config.toml
model = "class-conditioned image diffusion model"
train_examples = 36250
conditioning = "class"
arch = "uvit"
qk_norm = true
patch_size = [4, 4]
positions = "learned"
lr = 0.0015
beta1 = 0.9
eps = 1e-10
grad_clip = 5.0
steps = 11900
warmup_steps = 2380
Rows from block 3 of a small class-conditioned image diffusion model, named by matrix and row number. Rows with one number belong to one neuron. Each number is 128 + 32 x the weight over its row's rms, rounded and kept within 0 to 255. All counts start at 0. Numbers have three digits each. After the name is the row's rms in percent of the matrix's.
After each neuron's rows are labels from the 100 images, of 14976 (inputs lightly noised), where the neuron reaches its largest size: "responds to" is what is common among them. Only what is clearly more common there than usual is listed. The data: patchworks of several textures. In brackets: how many of the 100.
# gate: MLP gate (model.blocks.3.mlp.gate.weight, 848x320), inputs 160-319
# fc1: MLP up (model.blocks.3.mlp.fc1.weight, 848x320), inputs 160-319
# fc2: MLP down (model.blocks.3.mlp.fc2.weight, 320x848, transposed), outputs 160-319

gate.224 101:135139111068146119131148153194164091137166143096154126150113074122149174088114125095116160141160125130099133124127111158165130158125090148150134201135146225106114119123139208154159159112148118130150134087116108165169139122172162029170145130150093162135130143070125107113129136154112169127131107177084086133086164110164126099100057153108129122135140123152128181090139071115143113139133111140133175117088134124125117135119108140160131173116193152054129144156148190143101137159081168
fc1.224 102:144100153179112112220151170138115142127108198170146140062133158127153087071100115125209141132136122148120157137201146098149130174131095179162112101120110091160119134143071176135138140179094127160088116146136180118119075109119081106119097128167160129107088030118101133164131107115168082123137120088145109119139118096074146147114121127142146126129096142062114114177113128184126077106156101187145111112085179152062143153084146139128097133115101127144170079142076121183113129121096102
fc2.224 094:178141187113100138079136098141171081152092076174111131178124113098121123149128109151133104149064129068106129126091088147109120092156144137201079118138119148162128131143186138135170107134133118140166099153170102129123163143157112090080109116099128124140198122147154169100088157109101184109144146137117112142183137101134105138129121123159131124121167140134174108108122064132129093171091192129154149129116075125240123116096134135105150151129135116173044169109119153106125150132116090
responds to: black (71)

gate.512 104:187128143139130143184136087139103109101143037151133067087135146131142107139102154157157116115106049056174072120209114110185106106131110156156117129105071089135129172187098138162117197104117105053097113149098104126127106103102107113174113123092094157119130200124046116137102105153149158137174107122092134102117161118119088114128128076145113125136144140108131134106158138198147093121072105141087121158125128098186145103160120136127135164093084140103149062075068130114099092138113121
fc1.512 100:100141098093151172109107176120139121133130184153164154101153146109073137167073126130127132136132163138117154113111146156095176171137126116172164114130228174197124085103177091140175102111115051133107204128187185140126170126149122152137101125108102099150162044112186160114167171102122106160104091090170034111101111122129161148154138149111148105181101159150161159140066112103136147110151155138108127070087158133127121158096134137134114157177125173111064151144137141112163097135128132
fc2.512 101:162070152183144158163149088137132156116160086111129094132098124130152088088142060152152192123126105078154111139193138118144179075128152118158076132141074127104128145152139133130094184170176187114131161098139212135130190114097082118101119131129116058173156120129106130153158072134129161116128137129110163124128119171169127096134134117106139205120180100153122150100154195196146080107118118125162103157170121172097129074122144159108125144117079150128125180138109129186095102119126141
responds to: black (84); white (83); dotted (28)

gate.649 094:130126133094092121162181141162153135142089045103168101144121135090147121114147086085092119138098129086172093130178112108154103114078112170173160173157098137107152101128087147094154161147184133090112122105070133186104110145106110144140155137115070089059063141148081133130110157152166255137151132128142101142141154137150151145127172142149070114091197096174150140177187097160104142107109135119120137147140085111110133142103099126153138146156094154123145111143070153106105147114162082
fc1.649 091:120141081176168170105078057147151103143124175174104157093169071163114173135141125127097138170115174070124105129132090095171129134124144174100116101115108101104126154111132183120112186132032146104129175117090087113150136088094154107125122136150169149106161170127124105163058124099168075103190162108083150178169072152085137118147122172161156150135130124101106086104135133103153108119124165155156125199071153108145123187113142144146129113095085120180146099135163100175147192103110192
fc2.649 078:089140127115110164128138165134116163189098157127155143138126183062129169138110112057093136122128138142139132117129109127125131144141118121179166161112097092126125093161159099142181196138148146147157150125148156130196142200152135140149143160159129109117128085119090119165107169109106169143122153154138121121126095118125118116113146161145148092124101115113118146164124095129106148132108154124103080111132133128112164156079124108155123178175182141072139117130115072154167132117138100
responds to: black (84); white (75)

gate.662 101:163128169060146117103119105154162140099126139079131170095088082118100195074133104140178108117138168156075201136073092114158133156088051119142107120126156047109131179120125101089168086164137084123151171129089144230127152145102110150087097145160172115136128197178137106096173126176146105102132104115080156156154146107156095181042123145090164137108124128140161142172120137162128150164131163132134163101154127144144097130129151105129138107132130137141130115039188122157116061146178138
fc1.662 100:147118161147100108205121087125111179097153150122093121095146110097082105082166086143119126110143103145130118143087070152162094096068100130125076114131105081090067174105091139110157090193125135101122102125084126122114125163106147140055162131165130153131157196162124132067086120172165117098130150136127160173118153115138143142061114129070144144139165097099104115135161145133091054194070149121158141186109106144120159089135183179126186109118139181129174151110161178149076130083187135
fc2.662 102:156116151125100158078165154191159115116074116113168105090115078168156120154129141145103052105129164150067143167175074113077151141162078099124120155139141131139093138177119152132110129123156145151157190161118145156164145132131106092128105138139140110147115081153133076121196111151060080106097154122115107132118105175147103113149127097210115097137125146138143137093104155113201255105122076127094088157169140165140172153135125070124077146117145083114111070100087133170169156167135132
responds to: black (85); white (82)

gate.86 090:134123150099108148152091173142148137157128125146092116149131141158106151095113117124129125115177141163145187168099185124106145114127169126131097127169066125122135085120175114126121111137107126148133084169098147084213120110129109086182118120122143122165158105168162097134129138071156140130117116119146173124122135166129159181146102143113141110144173112144170098180165135089148131182126093156166083098076126146087121126096149097110099146143155050190153088124154171123142087141119123
fc1.86 097:103138114134179160155096123129145113127221075152158134134132138082115129116134152175126127085103190160130117125185136126174155096073149145125138122132123115145150139154104112166074134171165134122079096104214090126098118144120103108123138094104109091059101116125128126124157147163110105153118125113067048113114175121202126158130150118169138123135128118130166126158125173130163142149111136125096106114143119124115084089176087153159081095146167128093147147123101186072139065143149094
fc2.86 081:168135127102094073164126181121115082105189147183162181120142087092128091094137108162171133135115149102090080077090074111157141136113129131130116086099185151081131144125119163140120151119141067157170135074101128160141091165144163176006133095114125138181091144089114167148106125102134164157097111114113156134102157131126102138122036090176086096119102121099090101091210133142115169106121080150092194115212137149097107077107110135111174109098077194188161144102148136157141172112118179
responds to: teal (73); cloudy (30); rays (27)

gate.660 097:178089112069084200172147123122131139155164137127057149150120132108125164121100137094149132133086095158130173043151083100117101122147185162114145136139140068125107110107063139174097150050090169122102153065131164144156114127161152118119153094142169134149141149106131091133069135088127178121182147066109186104179088108089086064147100157146072147089123120154124149133088107138091193126067169122149123140159147118089123129139161121094119097103073107142077126182152086115112106111128164
fc1.660 095:109125168169092055123120115134120185076117096129119187116175156139093115115083123128113127120129114095132121125065128149092131124179128130128137097178172154093148131164205106148106150145180145182182128155156156141073156101098094171114175162112105190130117144140132114149150096233079148119136187136197111158091192128062128183132153114109145135155156201104131161097154137149164116137105146205111199173092096119187167101112109097160097138106118116121165116078107058161151106131108083
fc2.660 100:158194176108144182105121157167090115130131160100160069113097085074146135134152108171140109135157176139156165162154093166136084095090130045112065127082101148164153137200077117114093109088112110085083123116104077076101124130119157138108070149126127092136146107116139156105043167072170133162082127127103109131171086130149105078122135126168116137127108078185129124141147118194146069079149105112093120098161165117120101134132122136118112116181137171150126154126117148105081159076143188
responds to: teal (89); red (84)

gate.238 105:148174146186123088090184089115169090115146139122145173106071144093105165144067142137164092163121113125130144110069146161127065115157116121118106135122125022127109156106078100156188112134127144139132126136141126087137149148132087108131057132148081070105052096120132131093176094126129255083172157108121101127110113107132098116132108138157133173120114138157101128161165180065153128174113129189116095148145135116096140139168137077118065083122116150153161143206109177090106171111138099
fc1.238 098:137079151158128118180127116135160162168074175133099144126197071133094152090190056125076083160190149129147129100157110146154129100140155172084172151093121192131106152150162145136121156118152128067125111121123167134147075145201157135133140134154149140154114198122170185140113143150093140135095119162136128116162144208112106104095130138092091073131188072111072125170089150139138150139159109119103144171135090105155071120145118157191136098121156136114160143071124089137139127114131096
fc2.238 097:166166184168114080127149074071192128114205187116103168130095121082096099131091136197105130148154123118175160138056103172126112082127089124136107181131126068109121120097062134124084143142130144143115145138124127133127126179180107137129061166094077064137091121132143179144159139138092245076143156137158131126141096134131089138128131183127142162161136092143090149149159152111137176148133121205098074132135098139154129132151155073123078111134162141122142150233089150112134174114119133
responds to: black (78); white (73)

gate.379 087:149139179140188167095082133117153164149132135106144164124108082105120109129072173034143112103091128172130156079185139114124164201113137163118153118142095130220136114182062096147132156089093149135131141106114071177138166142142112156086144116163112079055116157131178184068136134138131094067114197101072123119120138112132175120236082114144118171133197158158120132158090135156105111129137123112099106174138164114166123148118165113121128123112077148155110111169145131095113109110135162
fc1.379 087:153144141130116161118074073098146138118104168097129081125148100095166135129131088082153102152116153170125182107117082193110117094157170144101152156144101108151119121139094136175127122076077167170131095067113101160145098112126125149086176149147153105168106145088084151129041082126142134074135165146114104134127120116103133113107069113130117131131181126110110154175083120149162144054085125118144143135163153113213159097123138134043137120082094158143138142129145110141116124100098158
fc2.379 091:150119080144135130100081096084145128175154208167144095135144189127129142126155127163119119149157120136131122156124081044148167115181155136102182112097123148148098143106097166088148108144153166145068117159146226128132115085105138105128141160130120126175090145146134118141060124124170184163210105195120107108132091078103067163062178117122178105134062146104174149131081146150096169112111084107146136126121167142095162121095067129137065106133116167108129115099100113125076128145115156
responds to: teal (76); red (75); crosshatched (31)

gate.353 109:109077105133142111087110128079115144181096115121085043131103151152118138100085112181134163119146096110166183153175129071178169157091082131097083169105173116091147102101079138095100080173138168086102133147182085128161162144105133115113061097099101124138183080152102141105135140090181106143156093167102154111157128085180179106147141110108137173092130086145117113125077134069150144131155124075135126089121156132049105103115180094116112175121193122147125084124086120130141133125227181
fc1.353 118:145159131106130146124162077080158143094122104098124174116149140152203178121098117147120145207158128125084108088101103187099052058163124091136097114124145116105080154152167144109109169077144149124173172178111194165065084081174085136033149153150124150158098180061129098160103143156104159108125108048109086150089112132066096131091084126143115126154143142123117107112119034105129148117093152199139152181166154158163154087117133114109143146097140153107154151090187062145157100137090097
fc2.353 102:099068101130099115105093124116120113198109144111101073155121144168064124116107152157142166163145112125176143136171152053164181177090094169129119170113127141083141098078099157109116101173103133122082134151195111131171151141126115158140080095121106115118187113176103127098167155091170124105153095144125152122178134092171166104137118099046128219121090107121107112128055127074135156143104130088149087093084126129087150107123200100137076132076172108185098089138128103129141143146194174
responds to: teal (83)

gate.137 090:129113165082073160109179091149116154192092114088111110167091122096166117170143105088156141165153156154125117151105159136152128119226169120150092156115100080145155130115191073182081112132219113079126066180074076068156117147124095144135194160141112114176155108078122078158124106166066063070170165139131167155161120122127123073100102098126114139152144115139129115160146087108107153128166089125150141115127084101185143134115121167087119107118119183106166137118150145117139116122178099
fc1.137 094:107149070149144155111144115109096074143187114144130145095131173170091092124100163082119128116103102119182169120111097155104142170086109115145153195120137086082088091139087161140116145177110131144103141089133124142077129083121129015091147126132121115173117109176144109084143136138157146155134131104090087132124119128147112150151165156131108103105138112133068190113097142102129134167154102170094120150121190108141081187170118167117142121094187101103132159112103146175108156130125129
fc2.137 079:080131146118165122145105120123153109105192121127190103120154100084146132056168100158164124103149101148137094148166127103141173118110099157132130125091163154178141129115135091064149129107148050104116137117163150154116094110107084180094166149097122166089149166127140099140174166133140109117107125137109183106143151183173148112174154164064116125111111107102106097136115140141139142076098190110137126114099122132110172074146162131184068128146136147133091082147140158098120130139131099
responds to: teal (87); red (86); patches: five (50)

gate.480 089:105091147166115142148159099065129129117086181123130150172093101095171122134088136075094179136147087126124126170175106198072139140050126129152137160164180111157120149115117095148172074103160155073078142106079105165063191107155135126087147177141119112087182187088157061157049108136122089122126140094142193135089131170076129108159113122095147109094154104119115108122146111118158162099143063125196099183169100062142140120157140113080115147142078198139143125085173143136091108104148179
fc1.480 081:147161135120135151130108124088112140096127097120143122159204118189183163113159144180147120131130158125134166113103077071159125090145098120160094123103109183158124177124098118140098179147101111130166152121117136146090110144047077178127121157105128133139055047149128132097122199096194161121152133117117098128111105075175091184162166217152092128089106151104098122130115098127129153119135186154097119102095136166072162151072118136132188104144133128089090104119145140138180112125110114
fc2.480 092:133130149143096102090135102144155134167148095117157079124114094089113135154076135083152144133159131138108093099167169134116179111128174138132073096174127151163132086087234116106077126147168114088120068098156125117182110117154076082156119120130105134109146151163134105131210116132140128164095105116159193175173116138128117091143082124100171091135152133172201180100162102141110076162134086068206087098108157151152146061195132095197063133143115119180108121137128148126100129149165109
responds to: teal (86); red (74)

gate.637 116:173105178098141145111151114113097121152162047123094091173131162199112172123130158133207162100134155126098107152104078049154152088094086145111116085114099128099110113135174219126128105175123141123115117145131119128112134189160099127099079113127161225135160127128113125107148125186181093118141145137112156139151113123109159140096161128146125125107135131135138149125144139093147104139100076158173160172136171148143088090107157069152069133120121103163147176152125104105090151085136130
fc1.637 107:158083167158097117091136135160106119129116091152092151177147111186132112072174147077152151105114125161121143141135170079175144132056101145104118091111089117103127125131095188193056071121113194111097013115094116110076159159191148119131133113137126162122077118150128119108114120212138089107139134182138190157138132122058145135097109134138101137105153131107139130141136142093120123179123108090162126155151136153107103112165130102135137091104112127194157151160131057138099195083142110
fc2.637 101:072150090140148106133142160151126095110139177148140143106133123108150100117118104107104116136159054105138143099158147184128128149145158095168185129155135116195109149086094077116153158123110095100106096127138123134167142066117161160144141158144092077123136086095125095141143134101100114127113111114150070151128162140158101139183110141134101134104097112118119142148114131155155154087181161114101097094130149089080110201136122152104187123175129179090110109168120119155185087142182102
responds to: black (87)